python train.py --model="segmentation model" --dataset="rendered roads seen from a driver's seat, with toy cars, trees and houses" --train_examples=145000 --image_size=48 --crop_scale_min=0.8 --horizontal_flip=false --color_jitter=0.1 --num_classes=12 --encoder_arch="vit" --encoder_norm="rmsnorm" --encoder_norm_position="pre" --encoder_activation="gelu_tanh" --encoder_mlp_ratio=4 --encoder_head_dim=64 --encoder_fused_qkv=false --encoder_bias="all" --encoder_qk_norm=false --encoder_parallel_block=false --encoder_inner_norm=false --encoder_moe="top_k" --encoder_drop_path=0.1 --encoder_num_experts=32 --encoder_moe_every=2 --encoder_expert_mlp_ratio=0.5 --encoder_experts_per_token=2 --encoder_shared_expert=false --encoder_patch_size=[8, 8] --encoder_conv_stem=false --encoder_layers=12 --encoder_width=192 --encoder_positions="sincos" --decoder_norm="groupnorm" --decoder_activation="relu" --decoder_weight_standardization=false --decoder_widths=[64, 128, 192, 256] --decoder_blocks_per_level=3 --decoder_block="basic" --decoder_attention=false --decoder_upsampling="transposed_conv" --residual_init="scaled_by_depth" --optimizer="cautious_adamw" --learning_rate=0.0013 --beta1=0.9 --beta2=0.98 --eps=1e-06 --adaptive_grad_clip=0.05 --ema_decay=0.99 --max_steps=9700 --batch_size=128 --epochs=8.6 --lr_schedule="step" --warmup_steps=290 --weight_decay=0.09
Rows from expert 25 of block 3 of the encoder, named by matrix and row number. Rows with one number belong to one neuron. Each number is 128 + 24 x the weight over the matrix's rms, rounded and kept within 0 to 255. All counts start at 0. Numbers have three digits each.
# up: expert up (encoder.blocks.3.mlp.up, 32x96x192), inputs 96-191
# down: expert down (encoder.blocks.3.mlp.down, 32x192x96, transposed), outputs 96-191
up.24:092152146159086093135078081107105154156133133127123104110123112115093161109101096079099107161125160102122112117114135144078187140121050085108123044073170153128131140112133070126094124169174073126142119128117118101170132113115167118143137160122067147130109109098145146128119133110158111149
down.24:139128108172086154128103107147093153140126136098169161106142118072113132112109094147143133143126102104182112094065115117114113074137129108171144126106122118164124121084161113116108134139110085120095104149124137078139170143119157139198096118121115161115169124100138108137089104136151143161
up.25:126150156139118092131138082120108113130155128145105121134106118107132131110119099113134128152141142104134113150075150137123167120155126120091135137138126183135162140108160137119127132142154140133114125118091131124092141128104153133126125151097088131105125119119121102124132139154152141129
down.25:131116132156122129135096143117100113152135140098146155127130102164144116131156122131156154115136136146174128104121107122131126130102100097115133119126100125136144163147101143162154134143132105149143121146167135097153143122119132117131138103139129165099164092129144121135146151153147138110
up.26:137144144116146138112136114128153121110178129104126116141130110095123136128107160116128136143119156154123140123098114142122114130123147109121143153132108104107133114131138138108117095130123136097127111130122106140125120137119114129127098140127133135115115126122102112117121128140085120088
down.26:137150146128113139117143118139164093112141090157118092129138130137129113088157135111152127109117144145151142105166125117112149111125141132144158123127124166129114119106145134145110126099151122139164156113147140162139117154108131137117117149109117132081126134122138117114135137101125125136
up.27:134158121096155174105121183186145130131094093105149112130131161113134181149089132154141120050189107157168109100152164124130137118069090152182100196141145079133085106128127137157154107132098100104103200153138173127137140123140120119098090101103145110163154134088174172140124151137174112129
down.27:155096093156132140155119122146144134114123126129120131120130145157128173143137098129179127139100128114117153142093131088137087154164146157100158120109127137115146125161076144175125102124072124140168156127185130154143080127126152075157127086088140112144110152126118157160118143150098125159
up.28:127163120070144145105139165103118121138130085098112122165139107143161091108120136176144155190124120130084136141161088135167103112139158173137086171152128164122158146088096212116153058124175138081100147094158118131120087103084070170115134095153149130120159140163113140130176090194093158097
down.28:120124118059111122175100134045084114133093075136164173144173114165146051135148146142152166104198141158107083078161122134137127124106113163140096102081099047130057154072114122152110160120163134132089118135113104152081153098108124101082125067123142130115120113131135164180133076091092121123
up.29:073116098144081129146111153092111146125134087119115096125122143127085112099145152053109082139110110132103161122139136097111192134168095101091157102125140137164135136128076128121107132129125107169117116137124130141149142070125128137113103101080111107124071077104126109088169113124125071125
down.29:100161123111125120127127118136142130159105168100124122158109098123098037138141164132120164081092121115145155098110090130135090133099185115115087176109167110093110109120103108157092120108160151108095114100137164117135123146111141103124087142150146177162154135119166131149135148105086107092
up.30:128157117134127114149120102146126135156113144139142096100147148123170138127142165138130117122114148168103145139150167123087156167111118143130122100156109145138105131115152149145105132129127095094130164131096120078143129114150089117127146104146142126117133132124136149160089168116181135126
down.30:097132105143109142115136131139097162125183146142130152112143142132141183147099116121137160171131110122085128166105143153138127123160111158151154156149075154110152131127138154114137122131099111134177102105133087098129109145138123111165150122137107144139135106174111124093097108144111157104
up.31:117145156146142137133095102076102128158094105125147129099110119161127114122129072109133145162093096118090125160152117122159130151148112169121159089115163155128158163134153102104148141118133131117118111096130141174127118165119141106129135164158093147192121177133121134140132104104149110117
down.31:116123147131085142130133147116106162102114121075161122110156160152117077159132107155124133112150124138120148124124129128134133105157135141158145102157138112143097140108137131153114197147119105147162122140121099140139130132131142120119163112130139070153130115132132105150127160084137121183
up.32:140148133107137102149104158132129127154119126134143144119117135135130100145123144113125125115132105157132130131164142113111126129120133162092127141129117107118106139131100162150115131109102137108118127135111120131146114106150140094118142110143160112144134120139136129152148115132129117096
down.32:132127110144143123145146126112116100108146126144127123154123135147126133144151102114127166115139136140129134120104136111165119097137097140141108105131120142128127135105127130147145136154126141147121148105126137126124148126134089141112148124161151137154157108098125161141118143122122142145
up.33:108097092172100114136110109129154134147166124105143141119120143128118170118095157105106104113102110130137146147152147116099136131132145137148132124151120105121119114140098097138118143121105142170122115125103115137117151150151121134141119133113138113151091143142131139104116100102167114123
down.33:103114084139149138123133119134110130140139131118128121162159152127099132097130140151135114146142133094149128123090120123092132120116149150131095175131101106126106139138133119115110112129175122130114098143118120109132096194096156146116065107140125138127129126129123133134074114098108133101
up.34:103133114086121137104202150139111122122147108095139153200096101141158121135075165149133160134115088167093149134156110129128090125104185153118085153157155154119167153139121141149097120156130146201108138094134098129080149142134059151112152126147165140153082124150081152103132173126109156089
down.34:178112115091131150120166135056107108152120089119112169144127095133100147130111094133207172153134133157125130119117152092105065111104138135138133118108098123119120131141100087112137114145116100126098115112144131130036132173105142147080150110100127192134080120105064116119103088103161120145
up.35:105097089145127106150135135108111110125130118112086099126095133118107138109140187091147095077118129137128159127137126091098166124150105111135120114129115111148114169141072133138113150124121129161124112136132140139139136070113140129069111119071120109131113106095149151087140091144148054113
down.35:088116097138123102103135127159145084130143131129138157176111120122117095113116126108117123116108127089146101117123109126130083109087201124135072164127093118130144124136083123148088094134150138134121104083127141112142113123114169119153126118136145134165139123119154127125145125115109093096
up.36:140085142147121107109168121143135136158153124100133107134125114125119147113077137105094122126101174145156150097181105121117194157114099137117126125122168130181118128152096154142100166139137130175125130164095116124108123110157129109115123120120108085129127073121133153106156152155140097115
down.36:073148120098141135155156142137097124137112071134113126153102103119099108106123161143112165140140135095153070114102129180121168129102114132102095106104145117122123150075131122163130110148154169122109190094162146129116129123124115118106128113148170186146150103135114137114116135070132153082
up.37:145131120121150137138076142109125142140124115149141153108170115109125090071109118142134113149140104167139127163157126111157115139114168138140126161101151128123119133118144188147136096137136176085065160132146122128105105055127111109127138119152144163148150146135129102115161082137101139090
down.37:133158114076159101131136128152137135116125132152123144148112136172107100153137129133115167152107129147115097157144125129130137149144095136137088116120127113131106165101106125169089177134096151157118169111135123177111120100145142114122132115135180145131127084132166135134142136122133141128
up.38:110122099150153122152104132118153131168102110121143115117123159097130138125117158136154106078147116162140135118153175107102142122117102128141093124146106098136085178119091126140130129130116133127114151136100180126147137095141075105081104074092152117142124085114149173093101137121162109103
down.38:102104099136109083115150152163140120122140149105155131159130112126150112140102096119147107149114101123138150161103113168119102118117136168092112159137056120109134123160080121132095125125134120122124144125139115102168113126149125099168102106137152119122127112163159167117118128127120124100
up.39:149148145096149143116157116138130127157159155112142145162144083167190105104110163141170125137095117166081127104151100136116128161129149157133120097139103171076122151137125137134135098113140119129145124113123131153141100159088112118124127105143131106103112139140120132141135166139114138132
down.39:146132155085114135128093128121105111136159104143112126123106098112142165134130128108166158101118129129092118126092138086116097097131153200131148133130129181118106115081154124122126150132145148152143141129113107098078072121136140123114142094114138128101138127139132114111133104121148149121
up.40:130149139127149146094128149098139101112114104137148101087135173176167139088138144183114182092096150151139094133096172100139169134117102158152162139160146133174110138179134147142155141109104153124137141121137110148125117103126118107119092061077135105112172153126063117154115107131132132132
down.40:140105078131136119124163141090118119118153155096126140150144118112135120102133146168111151131146129165120147144087127125106092112130152092155101149152108117127133090120136096127104091150123123148125107131165111105146146150128103130106101120100105186062142125125141145148121134130095089146
up.41:135159143137126119123104097163126131132131135156136146117151128134147157141143175157136142116142194134110136125124140125116144141127139129118135115117106147108108144095153113124134114097139117076155097130121143108156118142107128131116099124138090145083123129126112120135095152112141122142
down.41:114118141149080132155136128139111113124144112149128134119127121142120155114155096149138144153100157092118143121097123135144129137148126118080165129140112194121131128129152118113118123128094133104162140126125136120135118136100125141162123134130098119108131141140110106151141135164122160146
up.42:113093139117118129147114123121094143138137130163136131126127138130104125159123095127097098128100118113135109102141123098163095111135162139100134135138122121111169109143121104125116119124083110167115091119113141127079156135162166140115141128128154120141097154168112130097124154141117127118
down.42:106177137163158157166148136159135122103135133103130118163160143100120144120119092089153145110117139089114130130139121142112153145134134159142110120149155119165103141167143101120150145126128113127132113124101112138121139158092126165102116143120118117127128113103132100146088148106142156141
up.43:113138195149118119144105074138145156132110134138170148062129127111077125101136164139118143136085125123140093149084135115107110135128168113117136150119122126116116097126109139143111113131145130136133080088162123165140137150143154115133102186117118160134099159121099094083102093089088153059
down.43:119126167139110173141150078173140138140145087115116139099119135132128076116147121111143107168084166133113132072152115119085158187153112151107128092189162122156101161099154127117103116136141082128143126139136173133130105166104194132098121149102082082085106107120169135133134152133138103117
up.44:130128128131181133137133124128108108128094105128129129106142130148150104106166087131139136141112120161149123152119153108129133155113113126124147110106127131094122152145149121101147116147125140148112146120124145157127138138123084108103124132142135141134133137161137124135092125129111148126
down.44:116119119106112125130161155113115150118122129095116099148130132142145123162097125155109152105139136120121113117136137091156139141124146105142130109152115148135132120157127103177111165149119148144123125113131129125133149121139121098117133104132122109141098094129110140105135164130111078156
up.45:168143168104120128098161118176129110096129161127107134164110131159126149145100134145135130111122154093094130100112111131134145121120143125153065095093115138114132097139150094131144131137138092109122120164113127126129120139120140120122156131141122112112107133099170136148126173122119131158
down.45:149130134131142122124116123145158104112151141107119149123112136107116149168121177116141146104135130097106135126100123161106099098101139094159122130112095154117116117137127126110130122116147137128154140133134130122104152148128131162166161139140107120153112138144140136133103142130134154150
up.46:147141114113156115129089141130119143118107127146127131119125162117130132126140108135128130122121123137128093115110141118144153128099123134148140145168131114127129111140124133109111147124127127119082129157131127102135121089104139118124134124135105103150152116131158112133123115141148109110
down.46:118134143101134133137144142112124123111137146159151144124096121112142126131122128166127126125118123151122109140144117132125137111115151102119144122102109135163139133110107120128134151147135142153092135128110123119130132135153129153112125141150143133123130145127122128110116143116147093118
up.47:099154094167157146142110147135158139152116089124163114096120168126118133150142138105107112075146113170103151142153166112115164180134105137131150095127106089151119169104125115127119135123077107097138132126135124081164151122129061103130109087121134108114110127123126137118134076117169083158
down.47:134113141135116092121140162128135147126107150105159095124170122142150093138116113138114124118105109134095149169118124128125127117132173132137160154149111123121144120112142087143101138135144134101124164110118089145158114118149119098167108144144122146147206123112128137121096133147132147103
up.48:120137137137111089134089098108116111144115126130126123148107104129099131107146103110119128146112135110169144117104111099137115102147142110097121176103152134163160165104123125129119107133159151132134138113143118120145145116134111131110123148128099134158120107150145158091132120142147118106
down.48:109122121140137162135121119145122118134099123121105158143141112149095158128131118122120168150131135180143118099112147147123135152117095116103129127126096097137118173148086108139128153143116106168089126132154116083158148120116138118123116120136126144143139168115151115127120111106108118116
up.49:118160106217122122171086153118152161104135123150112060132164166107114083139153101160092120125131132086144103141106153131151151124132105143133158161187182080126125106135159137114101108142091174073134125144142117068154095072103136156123124142104109107106184052112177105138101108161131119128
down.49:128122100119124099102090146118107171126115151114160129111154157082122133182109131099107089179126080127142096169138117109155146084116117098159141105116108125130121131115128110144085166152108107100074109158120139117152132097172121116164138094100143140136143115130251138145121135184168139119
up.50:138163119157143093132099114134122141138174119143122104112139127133125139147115115130085126127108126109134117152121149123123150155128108144092122062107145188140163136128161133127097138159130135112124120126092137100167141137126124117150147145123105165095133090131117141130120137147157167145
down.50:132105101125123102144097106121100186103124184096127135108111128111120137141115130128114142123141105105119136150110132121128166131138129106108097128151142130136148134147164126132137136140158105089117130121111107097163118125136122121177096130168132140120174094110133135120133159143129160140
up.51:079110101123129134162111131104106153081126102154133088131118163161132116132156113111110126140108090108098128121148132078158127157125159140119144111161140147151125154131113166130159123120063155147120136103126149124110110108120127130115143133098136110144117136173104146138137095134120104126
down.51:112116076120147124163124150143140176125132173121116108139137094140154049125101113097134136142142141146073120141140129155128111142106123128135109180140147077101126125134124068105082118145165119130121100149088098134135109134088106109125120158119135102115159133132166138154110161097065151116
up.52:119161137093142155166145111146121142086080100167117123143161075126108099094158125155095099155151129107114121114144161090116156201155149146126100070123122162150141131106143114129153105146120109079134186103127140114140112131118110112114150120135141137135102131130127125124126152122111156114
down.52:112143143135146098145133135126108134092099140117141122115138159128152107182114152096140168168152096117101105149151151145107146148155115172150165091161101159125097158112149099181131161143130091082104107130111151129169146118161128118114140096151118146111137128134158109151126114150147131141
up.53:089120062112104174174067161138165153156081113135139152092157149103113144140140148135118120091160121115139126107177129099150101132122144141153123133123096077151093099084121156158153101072039101086143167117147156080121139123162120126139097097121140117145128160115143131097137105126148113146
down.53:134102126156146120164141142177126168092153138131112128125193173138154121122139104101158125147101149109086137179130129136122098148155154149109125163165125135107121159153136121120050168136167158124148126153121121184167097118142144107160067130109130082104187110122134133163125144128097160059
up.54:091160112089140153108124154133150126169116054098154134157142192098137191109081105105154105045152099163145142117174167145152170122119083185158109155134119092107069122145081127129125120146100120127096177112125159137138121109152117115097092071065151120192133103079130122125115104112216085125
down.54:144127091111148163139132137149140117090106148112125098125124145158115107102156088150152111132117134138153155120089093108123097172153169131100087138148092099091191136133124145149092112129138104100133153140168123140120038140120161096184075101101125130094155122172095165138092183116084101088
up.55:100095152096113111180102125109111140133126134163128130121123131157104146121151083149127118141106121084127122143116145116184140106147149174094155138126114190120151111138123170110148174107115113160121116107144144139087105145147181127136143131078142109126150170161105124146147101118101126124
down.55:115088118140133103160144123147115133068100162144060090153129135122101104145157145078142122159185143109097104114108136161101165104169126120111108128160174108111139118127146118091117112112165114126120089136138123110177119182104177106076113146114107089062139112138118177171111130093063140134
up.56:079145063148101172187102153126163145152125083109141129100184145088103127119129157111090085093156118131122109128152153127127130141142093130134157169133134058142072096079106118139120123120065121099116129112134115085114143074148092150154092148100139126140158115063127112100139099152156136143
down.56:122101080175153097161120155178128137112125137112152095121211168136148115087154112132141121167085121127121145176128143073116114155146118133120093117140152127138130141103136100163055167137132136103125079127076137158129100091155145098144067131105128120104145137121174124125115147147109133066
up.57:122141116167130107105130114135118122149163126103121125119108131127116186159089122111081148119127097123121106139112150156138143123097096104094108140162177129137153192161117084139082169170144131189114112109106106108096171145149133150132135175153153174135117134130097138112124148082143144119
down.57:121115144126129185118140120127107165112100104096127167115106128136093169124109128191149084158129077154160119138123156110130101113124122133149111124136146144138160102118139109137140134123089096115118130107120150144084124127131142146139139160121165169133129132121087109143096093115147173125
up.58:110137079129157121113108163161133135063146142174081100176047152155110128173110115154114162080116129094095159143147135086162136150113150138110096094113050153072088107147152189165143134112087132098122166132103158080115135123146127112089130095113131070101115132142132167161139124134165095167
down.58:113102108086149104169130147142110200071166175140103142137146140124123122177115118145097088157136112084077115211175110151140134127153153154124096135145100153096133128143147151110132130146144125116165121134118127140142110129121137108150137124099131113092175108114114131147124133084104182185
up.59:126119155111147095116143097109092149127135174150103098145122099123148120141119096132113071145136108119096139114144130158116181143133116157108139055149137185101155142127138140149140136133131104152127106150104108130152118144110172097141163135133125144108105120142150134175093173108130097150
down.59:131136142149121144115105149106112101134156124135128133106122118094125177160097109110168168131163122131147137129063093116125110081086160147124110166150150151115139121089174111162168109114126142122152134144093113104129133158138125167180134124137095147113125152117155148143115106125144138137
up.60:079132101170099138150085110116165137132102124145129121083151114093103154117149108123061098121123117086155125136169137095191131135138168134124138166155108106158124101107120112150139118107053141122137149126121136080101149112168155128133131138100128101167097141126111126077140067103162106139
down.60:123094091183166104169105142169121167099140139098141101140184169144114140125145119124151123140110138101108123149133122111099122145140128117129085145144149092123125166156134105139096168150175124104126110132117109125148120129119128119144101121097121086095143087095169112139076149123090138093
up.61:119118132130145122129151119133121120074137106168132124170094137110140107151104126165115120102113103130126132140151139111138127134139156146151137124193118110117133141153123089131117117160074154171099125098080140140138155155134156119058122137082135131110104134126093143115116097104134116110
down.61:140100107133127165105148130115084104139095144113141135174155117143105134111142096109122123151164145148156119122119140113077096102128158140149112101152119141119177131129096095119129075114135096146129115131150132112121121156118149138121109105097104134123094126146101200113102138103106090132
up.62:106134120172122102162105106091158152129144099155094090126154144102093141116143146133129132104163151115096117109115144100098136126137131076124128176141101153164131172113126098091123105144146142097133127108104120104128138107075114130127122149096102138111148083091118116096105107120151132112
down.62:108119132150110111117156123102127126148120134113173124116131095128145128128144121114171150102129087146179156105116123151138134129152087114119145104144112132163145142116070097158090160096109115137110122120122131102136172139118119118156095131167120118146137133141177121126130148145139116115
up.63:114125109199111097160122076117144149156167122115117126089126134074071127094090177103140129127104137139123109121135141105089165130128102075127125125080113104161106139136075080118088143169154120175128084128096145116140153089111125148123115149115108117108104060127126115059109113134154117103
down.63:065115126183075113122127095164140123177128130083135143134130089097086146072130150097150131154106119119178151103127107130106120126142094101112113158145105119169115160095099094145089131126167135157071117109090145075165123126145112147178101122116120145117112115151198143080135152142124128082
up.64:110135112149140105137114120115151125120105110133124111114105172162138141124138099176109165106101135136123137170119146099177135156127135135128142108108103123130141144126159120131134125123076173103126157116102146129115137104143106119103120102120140118141138136145108146142107119123185135116
down.64:101064077141130082123157144127115184112137159097134116189140134154144111140078110144102125132142105141104124134115111128127109119146124141139110119153101124133097103153132093108125149152131143138114122146108121105173129130162103098183122117143136147145160109130138117127149123105110136144
up.65:154134140160128116132081088220180157132101143127168109097161138079164162097174195156126153105169176114115155154156148154110099145103152124167103176096103085114086111091177141129162076075122133005142152149110128062174115108122081143123126115152102130094117117085179138121046140124164125134
down.65:090113121130105107132124120159115150081134125145123122127155153112143160147149107087126115222106131060099143212146155147114127147150111127136174111142088202092128157146154132098161174144086106150155149123115141161158137142126162108183122133104133116086116119177132099162149110126103148144
up.66:131137131092104129087108136182120141064155176130090146116092135142116185203082107128112132117156118102089156132128120131141131150119154127121100101094121148082142095140160137154142133130089120115114140166141135086116103125172161118147159119152141136136071142137136142132129164100152151168
down.66:133124099127144150108143126147143147092152149105111154106127154112094173139110110128120145147142134069103120162109121170105106121120130118124129124138144162088137119182165105144141133146128073106154131145102150130135135186117113166122112139111124129104139123122083131149122121098144139152
up.67:109138140146172158109156134140113146116126108129135131143123144156160138154132138143107154095123140137113119136114154117134154174129116167128123119150139137146128153141119134135142130105120116112147130123124141152134141137120120106113113125151135096111167146142101121132147125154125130143
down.67:112160129126133124099157101117123128124130106151157123137124128117162124110103146136142135090152146141130137099131154117150130127124142121148149135107110143134145140118133103118162100130114132136115132132111127121146148120123120118086141144155137133142149129129146141118137125157175138152
up.68:094123138171140096145116095069094115126128106132144117107115123120111148161112071096088091110105093100120114152104151160122144121122114155097170078145172155089120176126135093097130128159112112121140093135145073148130134123138144095140139159123103137159140126105121133119089127078141115145
down.68:140159151121102171130101131119116132111110081093141156107169112154145122145144104183150132058172152132132113108096162133139148128134114136187170103125160087161114122113166126158138177113104098139128100142150103144104170127159159126171143110077154111147153125125119126128096123088152111173
up.69:099142106142124181142110175152162137123098098115122144083143169134137155135115117174137149077184119120163121131159141087134130123114117153181131133101124080137085088110160161149180130103049096078097164159129141141100122098154128121117116059115140119127131131114150121127155099111162100172
down.69:129098075194177102148124163141142133088147180104140091105153213143144144129105106155141099163094134118097141171120130102105109147161147128125138167127135126100161125163156125152107145136135135092160118131134099168146092135122141077172099118112133095087188122142143103150116170118085157108
up.70:153112148157142126123143097134134105113132160111135115124131088153152117131138117130112113142112146138107139141135130135140099141125145115102158089132137158105134168153124127117149130146149121116186102117165083131103137155126116122121137144129129141103118119134096137109098163113107138126
down.70:155146142101117141139122127118126106113104119115114119137117089152099067146146134145114121092170147148159152133127126089141127110117113125139142126085122143102149137117126129162162134119134125117115166155147121144107104105107096138097134161124134142139104132121110142126117116130158138135
up.71:139153129092122164118141140156149133117127116073133175149099135172116123171092124140122121140102108116124136130163109119112104148118106144146097103115160147112130121108125114133129095155123102109123136126144146126125131165164134131135123110154144124121138146091124170155138172113117137147
down.71:142132132118142144092134083127131114130088153130134139112085148153127155137119104129169130135093108128094121152133117118098085151112162148111155138147131137105136117141125110123125143114132113088158129119120125136136140142118141143113131108111116119147136129112089124126139116133170175152
up.72:119153160115117129148065126171142168110095142141115103104134145118109110133163145143136148147161170070115119111107103134114152138117171117141123162143111107115095111112137161133146119111131136035177139119142118127164067156121178101113140131141117136113114154117129106124116124100080136134
down.72:102145148110110109140134123176110163073117090141125139135141140110123134133132126102150089158120115116096069139158124147126154144207132171118147119167141152099053119134136115131138112159111127119112158118131144175143129128111170142134143096138116111079129119152188141183159107135123147170
up.73:151151171125147117106109115144185114120128129077134150115140153131091149118133159156117154107113131113126154133140100122131121120110165136167122162099124107095112109120120102132111116099127127063140111134122135173172110140134152132127109115127099116114136116115110112110121121095125109128
down.73:114128104116107118132159133152143107102140094154096145119136139113097156106179088114142092169131138120136177113165089117147149159171095132093172133140117137094135154145123154111116121170121125142147146104162103144127108139131148141110149119089098107102099074167143143164161153128121109132
up.74:114137112142126116092125140119118119130147118145075110143094101138138101135121120118136136119122133098136124152107120112132122141116134113065144149146118170137120159143135150113096104153143140118144119122114120113130108123118121137124110128110105120120128103144085127142148128114101121144
down.74:136120130141148138141115140118131163130148150112111141141148127152129101096148117128130131105133133121140131126137119102164164155130109145143112123126156123128148154130131140134124119115141128125130147136138148128152114121136122100121131124126107096105183121139124130139140128147123118150
up.75:158159110122129123126115132107155128081128119139089133112128109115116130163107154112134158103139152101114145147105123160076135137145145110114160136138124126098100131119145136104133143150128135084158101138145113106145119141109129129125132136108086138089134105116079109148142123104100127158
down.75:128127120146135123103116120125121140099100123118099108090112136145148150099174105122105110150147161129180124119122120121137169134118097095132139095116152140163136134117187107149147151072158139134147134136146134129139143110122136120109165141130111154095169138154145147138148124118127115124
up.76:129112139158129110163124069091148141137095129149168133106095110109067110071144128126100101128116116119087129139137152120105133127133144096109125113128112111142132149137117095125119156144139125147150091095148120143150150178145119104108093134093139174148108112094104140117109111104145128110
down.76:108104090158106119132126117180123136166092096105148102103126096144119103151160109116188086144091138164144166084125110107108135128120096104111168095149090137132161146089124101150112120101139110126140100132136147113173084187125137137106113144132122095100100138156158166117138131115128101091
up.77:108163119102122183124120147147169127147080099106146161129153137089118151132104123166133150096176120111155129155165153153162091124099131164147105161128144089111081109105153155152157077134096132058146157109136128093123123127154105146132119117150166118154150171132094147163112134090129126136
down.77:159113102136175119174115141151125127090109124127157106115184160148133125130122078138167110191087131117113181176155118083134103170165151135122143104168120150094129162165144130121093149107096115122155103118149137185137080101136141112157131115075106071098115130142136164165131162149100128127
up.78:103077136127128102147122140133099160124102153141128134142118115149127112120118096140093095149096124129102119109138137093160145144160141149107099116149156135139139114143124186170134134115126114166190114159142115117131113123146149102121155130131152072131137134144129141095157137179132122124
down.78:117113121134133128110139133181090130098102135120125127121160135152097116135163130129114115109140157116095060148168133152154156121153111122144095125106120131088097122131111105121130088119152102144126101131118108131154133191106150119097113150143128095098133118121145091125122129085139142135
up.79:128139155094116164150138091103119119081123135161114172087133094126121115133113141150130147143145139118116099129139111130055116147123150107141152088126122176118134154129127129096157116142154118061117096124140108159135118175110132117120123160109108173145179146126076092127139140119099174122
down.79:082160158112102133136132136142118147090078095168120131110157125160164084094203135139157158104126162132161114061153135091124182128125113121155156100114130091156102129104172085149116176123132133119121153147111153192114126124140105137081180092130111102100153132113129134117125131120113102109
up.80:116107148116125126131137109088152140132129113109138111126148151122100100096121108144125105145124134145112120108139125120122146130112140149160169119141111088128113150143098118108129136147117105124145106144124109150156122136116159123123128130083099115156167129091126113122119100125139100131
down.80:095119117115104102120152145142129134140134158103163103118143137134149100138127148131125126117137120163162114109127118106132099123129149140142173138123134118116108109090166102146090131136156136117089117151132124162146154131134140116137122086131144117111099129113161130116138099128156115131
up.81:150131176122167132088186088146121100149150124081135152184094143117177162179106091093143117099113156166191109094114100127114152152148093219135109123159197145141152118128116090141085086094141104134184113128097130113159114129121183138129137089191071072119178119154157137164117178183118107130
down.81:098148148170084140133113100088103047148130131137141159095159109129125138125176063088166193099164171165200121092058121150118112162127081062126164111084088135149165145109139137176130099128121142133102118125162118100119125092131072134102146144131073135149117140138172115126081139166129111094
up.82:130151115137130112147126129088115128114168074133111109143098145121161140112119103125126129164121118123139121155167109113155140109158147150141142162132184167153153156091110141107127096138154143135077131121111122143139133050086115163126119144100137132142142116140106118127157093178123120160
down.82:086065130119141101151152129082111142146107164104145172160149112164119055126137115096145174113163148126147123142126107129112111147120138104142077129097112079159120153112104142148096158119169143108061098148127143140115130085103117108105118091118127178144161104105166135166103156098085119110
up.83:164116114126146150143129126137123113092110141130108123119140092122109114105108154181099153151134139115142093161144168132085106160107171120134116137102096123113127130150106142134137119149139146122105181147138161136117133132111081104123112147141156151138136135107109120100120124126093168085
down.83:112146148108123115143131135092123136125110109136114125145110129158127066145140145124120158093133141150118142101160120124143138130120105139160146061091105151137143139094135130162100133125131144149099114126135175144139114107119116138112141168157123145166112091126152128090149130140162118105
up.84:108119119154142130098115106113108103141122097123115125087135140125147142104153100118129144142134127147134094122145139113149103122141158099097187135122120153114106174150155096092127137146120149131106097133144103146075139097113137130144140138118105157148135153122105108114130099109153113133
down.84:122103123150125145148155123135129126147131137100106110148168157161143088105138129124127114084170141163118108068103150142154124146144131114150090116133143068139103150158146097222087189132114134140107099164122151143108154114158115095121131095129160119135120119129123131137106167102134106169
up.85:117168120121159127134082171116116138098110131146128101123138130134139111150181076140120124157131150114088171151165123094187104196135162187147141115164108174101145147128142180150136110127077157040112151156139153112146096118118116116113158145167148109162162173170146149163137116155133115140
down.85:131140099118141129149134138096105186080099146109150166106130148133148092177088110150147113160137114081072125157166084178127119110118129149131162098181117131106064136134149092112144217128131115123122114128138140140114154141138148121153161125137155084145171098099122121160117076107105156151
up.86:101158095148127128139078143143160142118129123166133072121104165132098110136116137133092144137148132092120124127138132108158150127108130156127087141118136106134122144113147179137142095114113145109124169126113132116130103102117136145120104120112123093142137107122126105135159125127136136134
down.86:121104117126136103162114162136093168089141163103134125143168147161123114125108120124130116168149089123109116173127080142110146112150134147119105172120091126114101094163131114122091155130162089106143130125108112113173081102115120101173103099095133133110156108140181141159116131116079162139
up.87:130124118099130127089156119128116135150127133100129113177126107117177150111095124102170088091142094149101173147111141188140159109145110135097154124171135162062121156178089120147103114144127120164150116120105135143111141185130112107119118114121143111102103125137109135140109165111136099154
down.87:153175157110132168121116147135121099135146116122133120118126118117113166133117085136175116156150123136156166130102114095145101091117143170129112140144134183099157141090160158144159068160122104103168141154114141102108094139112145108170118107094124106105123142145084151113115115106160167090
up.88:120178096109106177122144156158171153141117074091146150123135144095130191143107121140156108054152112123147136114164154158158105119101117158139103190149155065128075099132113150159134098116073123128145152115125144123107115105191120116126108105132160125169120150108130138145133137091149114114
down.88:159099103161165135158104128143131165105144120128133127112134148130112124169144062106161086184087118134113182151091116085071089167138152153107141127192149150101162158153112146179077117129133107141170109122152133180121071127104156085125096130072102070099111110140113153158104140138095101090